{"kernel_size": 3, "loss": "binary_cross_entropy", "init": "xavier_uniform", "steps": 10800}
Rows from block 7, named by matrix and row number. Each number is 128 + 32 x the weight over its row's rms, rounded and kept within 0 to 255. All counts start at 0. After the name is the row's rms in percent of the matrix's.
# fc2: squeeze-excite expand (model.blocks.7.se.fc2.weight, 128x16), inputs 0-15
fc2.0 118 [ 78 117 150 109 135 149 145  95 132 132 151 116 133 226 153 113]
fc2.1 068 [ 88 129 146 156  50 162 150 106 115 100 158 146  81 103 108 125]
fc2.2 075 [208  93  98 105 192 117 130 166 116 142 135 120 115 136 129 157]
fc2.3 074 [ 77 111 124 143  48 114 107 105 153  84 167 160 115 110 135 120]
fc2.4 158 [124 130 114 115 245 131 102 117 144 120 145 117 123 143 144 112]
fc2.5 117 [ 97 121 123 119  20 101 152 110 119 109 135 148 150 140 137 112]
fc2.6 068 [ 81  81 130 130 182 116 108  69 110 139 127 168 133 167 163 140]
fc2.7 066 [123 108  79 151 125  96 112  82 140  86 198 153 155 104 123 101]
fc2.8 081 [230 150 112 127 131 123 126 148 147 129 153 148 103 137 161 168]
fc2.9 170 [230 118 124 113 192 128 109 135 125 115 122 145 134 153 119 134]
fc2.10 054 [ 87 118 118 171 108  62 109 157 120  76 165 102  98 127 155 143]
fc2.11 058 [ 54 127 114 113 162 117  92 130 152 156 152  89 183 148 141  98]
fc2.12 066 [ 76  89  77 115 117 150 138 170  86 129 113  78 160 146 116 157]
fc2.13 048 [ 90 187 126  96 107 106  77 149  61 128 138 147 150 141 141 101]
fc2.14 071 [122 121 161 147 222 130 130  79 130 132 141 159 118 131  83 111]
fc2.15 112 [ 85 107 113 129 181 131 109  91 124 106 121 130 148 218 128 113]
fc2.16 054 [107 158  93 145 133 141 165  71 146 132  85 168  86 148 149 177]
fc2.17 064 [ 46 127 127  93 130  92 120 134  94  89 176 136 124 138 170 114]
fc2.18 129 [ 56 122 103 130  52 132 104 138 150 103 104 138 102 160 103 122]
fc2.19 076 [108 161 137 148 219 156 107 109 139 112  91 118  88 146 114 154]
fc2.20 068 [113 144 174 105 148 151 164 135  81 155 137 147 144 206  99 149]
fc2.21 049 [116 137 111 170  91  85 107 128 146 160 113 181 162  75 114 174]
fc2.22 076 [ 91 162 149 100 101 162 140  64 104  87 109 163  95 122 113 164]
fc2.23 077 [ 51 118 150 129 122 139 119 116 100  88 134 128 155  62 108  88]
fc2.24 058 [125 111  81 177  78 159  89  96 124 111 124 156 149 174 168 111]
fc2.25 094 [ 36 118 164 152 110 116 147  90 105  96 149 163 145 114 132 125]
fc2.26 110 [ 58 109 114 132  63 150  96  88 152 133  96 152 148 121 127  98]
fc2.27 061 [101 137 117 172 150  95  84 161 166 135 153 132  83 186  95 107]
fc2.28 086 [ 79  91 156 128  30 121 122 120 117 141 145 129 105 155 118 134]
fc2.29 330 [220 124 134 128 215 133 122 117 121 127 126 132 124 122 125 136]
fc2.30 072 [ 91 105 114  92  32 118 118 140 139 106 106 126 112  86 120 111]
fc2.31 091 [ 99 147 150 139  26 132  81 136 151 152 125 122 107 134 135 140]
fc2.32 067 [ 92 144 101 168  75  81  95 126 165 173 137 158  99 101 117 148]
fc2.33 128 [245 116 120 108 114 144 118 142 135 140 145 112 119 117 123 112]
fc2.34 138 [ 43 128 136 132 187 126 133 123 131 130 140 114 113 194 109 148]
fc2.35 078 [ 62 130 114  87 180  87 147 113 149  98 108 144  85  94 123 112]
fc2.36 189 [ 45 137 142 140  36 142 123 118 135 137 126 140 123 128 131 132]
fc2.37 153 [ 27 142 113 145 142 118 109 122 130 105 110 115 151 183 121 117]
fc2.38 088 [ 59 130  89 142  77 179 174 135 106 139 102 134 116 146 103 117]
fc2.39 072 [ 82 161 144 133 102 133 149  70 150 125 102  87  85 180 150 152]
fc2.40 127 [ 76 134 124 137  42 115 109 113 124 142 113 168 120 184 144 135]
fc2.41 087 [ 93 167 134 151 192 101 133 101 157 130 112 111 109 203 139 118]
fc2.42 088 [115 101  98 101 156 153 172 114 148 149 121 139 150 218 152 116]
fc2.43 124 [241 149 115 142 105 132 125 147 103 140 137 120 141 115 151 120]
fc2.44 067 [ 86 143 150 133  98  97  94  70 152  87 107 131  99  73 113 155]
fc2.45 111 [ 93 112 149 132  31 165 139 165 126 119 134 144 101 127  99 115]
fc2.46 074 [ 85 152 100  92  81 123  82  82 147 102 152  93 140  88 103 140]
fc2.47 066 [ 95 126  83 114 106 148 149 141 142 133 119 191 133  52 136  89]
fc2.48 085 [ 77  94 138  92  87  87 138 108 112 102 173 114 153 171 158  97]
fc2.49 063 [ 80 158 175 170  60  93 159  96 115 110 132 104 127 116 113 130]
fc2.50 129 [207 152 140 131 212 134 132 115 137 140 136 160 126 144 111 115]
fc2.51 111 [ 70 134 133 125  53 110 140 140 143 124 127 148 125  56 132  98]
fc2.52 086 [ 99  96 142 163 172 139 118  98 106 116  97  89 166 195 143 156]
fc2.53 104 [235 125 144 144 163 138 129 153  99 135 107 146 119 152 125 117]
fc2.54 074 [106 135 128  81 198 136 107 106 162 151 119 113 139  57 116 152]
fc2.55 072 [ 81 133 119 147 132 100 115 132 159 136 142 165 138 215  95  92]
fc2.56 108 [110 120 164 111 152 113 128 104 137 114 116 113 153 229 157 101]
fc2.57 094 [ 37 148 115 140 156 117  79 117 132 152 121  97 100 167 125 122]
fc2.58 048 [133 147 108 155 132 131 175 119 149 177 192 128 113 171 170  86]
fc2.59 131 [239 123 145 129 148 135 136 133 142 104 106 127 135  88 142 136]
fc2.60 137 [ 78 118 140 132  39 127 120 117 135 148 107 115 127  66 113 147]
fc2.61 068 [128 159 170 119  36  94 142 132 156 115 127  95 125  91 114 136]
fc2.62 055 [119  98 137  76  63 163 148  95 131  91 156 114 164 105 160 107]
fc2.63 074 [ 75  90 128 172  56 111 109 152 161 150 118 153 131 110 147 100]
fc2.64 073 [ 85  90 171 116 184  92 145 125 137 103 155 147 136 174  84 148]
fc2.65 092 [104 162 119  93  33 124  88 139 149 102 159 138 118 112 128 127]
fc2.66 078 [ 61 122 108 150  52 117 114 119 142 135 121 173 108  99 117  95]
fc2.67 117 [ 25 127 162 120  83 129 147 118 112 105 113 143 110 112 118 114]
fc2.68 087 [ 98 109 129 104 107  97 115 156  96 146 118 158 141  35 150 149]
fc2.69 087 [ 77 138 136 109  67 136 100  84  99 127 154 141 165  74 148 107]
fc2.70 054 [146 157  74  99 118  88  78 143  80 113  93 130 116 106  97  87]
fc2.71 089 [112 108 111 172 101 145 113  80 105 134 146  98  91  51 141 153]
fc2.72 074 [209 103 156 144 179 132 111 132 149  81 135 129 164 131 117  95]
fc2.73 088 [ 31 145 150 111 106 120 149 109 152 118 134 112 140  77 102 118]
fc2.74 059 [ 92 108  95 129  80 166 124 124 158  90 186 180 139 139 111  99]
fc2.75 103 [232 119 146 120 155 100 152 101 145 124 140 109 124 154 134 100]
fc2.76 167 [ 25 141 144 140 133 127 134 126 115 134 142 125 112 192 147 134]
fc2.77 078 [ 53 117 115 166  98 166 152  78 112 115 144 142 110  91 161 118]
fc2.78 082 [ 20 136 122 121 131 140 163 122 149 144 150 107 123 160 136 151]
fc2.79 129 [ 34 109 124 147  72 129 134 137 100 145 144 157 134 158 108 129]
fc2.80 072 [ 71 146 138 118  58 117 158 116 156 105 120 101 157 119 102 181]
fc2.81 061 [117 110 100 125 118 183  93 141 155 159 156 141 137  61 176 161]
fc2.82 109 [ 66 132 121 134  30 106 117 132 118 100 135 129 107 102 126 114]
fc2.83 089 [178  99 119 150 194 143 103 115  87 143 162 165  95 102 141 157]
fc2.84 064 [ 62 134 152 180 105 155 156 185 122 164 143 119 141 166 136 142]
fc2.85 067 [ 78 169 140 170 161 147 162  76 100 129 149 172 115 148 157 150]
fc2.86 123 [ 49 120 153 113  40 132 116 132 139 139 135 135 123 152 147 123]
fc2.87 079 [ 85 150 124  90 154  62 175 113 113 156 156 137 111  84 110  99]
fc2.88 049 [118 167 115  96 120  79 182 133 136 137 112  86 123 117 181  73]
fc2.89 105 [ 87 139  89 128  37 147 112 119 147 153 146 140 117  83 113 142]
fc2.90 081 [ 98 100 149 130  51 149 123 115 138 108  99 104 110 201 117 130]
fc2.91 067 [ 93 112 145 127 148 126 104 133  88 159  97 116 140  42 167  98]
fc2.92 079 [ 99 126 138 102 155 119 142 135 123  98 100 180 100 215 159 138]
fc2.93 110 [110 129 147 142  14 149 139 140 150 102 139 137 134 138 138 143]
fc2.94 057 [130 157 141 168 182  88 172  91 174 117 134 157 145 165 110 158]
fc2.95 066 [124 145  86 143 163  95 118 118 162 138  88 167  77  72 165 133]
fc2.96 075 [105  82 150 113 206 129 105 139 159 158 145 167 136 106 116  84]
fc2.97 093 [ 85 158 145 161 182 161 172  91 120 151 138 136 152  68 137 128]
fc2.98 108 [ 66 104 131 142  43  95  84 122 139 128 141 118 125 129 101 110]
fc2.99 058 [ 99 164 122 105 125 146  97 173 129 105 104 142 147 217 109 106]
fc2.100 092 [ 55 101 113 100 112 132 126 162  92 132 145  84 124  82  97 163]
fc2.101 054 [ 92 153 135  92 172 177 108 130 170 109 170  91 168 113 121 164]
fc2.102 063 [114 170 130  99 137 136 167  98  86  93 114 166 133  53 102 141]
fc2.103 064 [ 97  95 112 146  46 165 103 137 103 141 118 105 103 161 100  97]
fc2.104 151 [ 41 117 131 122  46 120 131 122 108 113 121 101 120 115 123 134]
fc2.105 069 [181 122  88  88 102 196 158 132 161 135 120 143 121 142 158 168]
fc2.106 187 [210 131 131 145 210 121 115 126 118 113 139 116 116 165 143 120]
fc2.107 104 [114  97 126 122  68 122 148 148 119 118 149 153 148  33 135 134]
fc2.108 072 [146 158  99 135  59 167 169  79 125  98 143 118  85 110 140 110]
fc2.109 088 [ 45 128 137 145  76 148 125  75 122 106 122 167 109 126 156 129]
fc2.110 061 [ 59 138  95 171  86  93 156  87 138 141 102 128 105 103 156 113]
fc2.111 047 [ 94 130  68 126 125 166 125 135 117 156  95 120 102  72  89 180]
fc2.112 158 [ 35 150 116 145 142 132 136 130 114 126 135 136 141 203 118 146]
fc2.113 173 [250 131 120 135 144 138 136 119 114 130 140 122 117 146 129 135]
fc2.114 115 [ 21 151 124 121  85 119 121 103 143 120 114 119 117 126 157 116]
fc2.115 081 [ 89 108  95 128  37 126 167 117 125 116 165 132 141  99 101 123]
fc2.116 088 [ 85 110 134 112  47 134 126 113  96 145 143 101 145  73 150 159]
fc2.117 155 [ 56 113 122 111  43 147 114 130 135 116 131 104 125  88 127 148]
fc2.118 084 [ 85 127  98 119  78 136 137  76 147 143 109 102 113  66 156  87]
fc2.119 062 [147 184 145 100 112 150 146  94 159 154 110 150  95 181  88  88]
fc2.120 079 [ 39 111 160 142 131 179 151 127  95 127 127 104 136 167 104 132]
fc2.121 077 [155 153 126 165  65 108  90  82  94 126 158 107  91 153 149 103]
fc2.122 080 [ 38 159 157 103 120 140 135 129  89 140  93 110 124 172 146 112]
fc2.123 059 [ 91 159 162 148 136  89 165 119  71  85 189 141 116 119 141 141]
fc2.124 153 [175 142 116 145 223 120  94 109 120 128 107 116 129 175 138 129]
fc2.125 060 [ 90 143 102 163 155  72  99 114 164 180 118 142 160  90 156 149]
fc2.126 173 [206 128 122 140 186 119 133 111 112 143 113 131 131 203 130 135]
fc2.127 087 [162 151 155 134  45 143 109 149 113 127  87 103  94 117  92 156]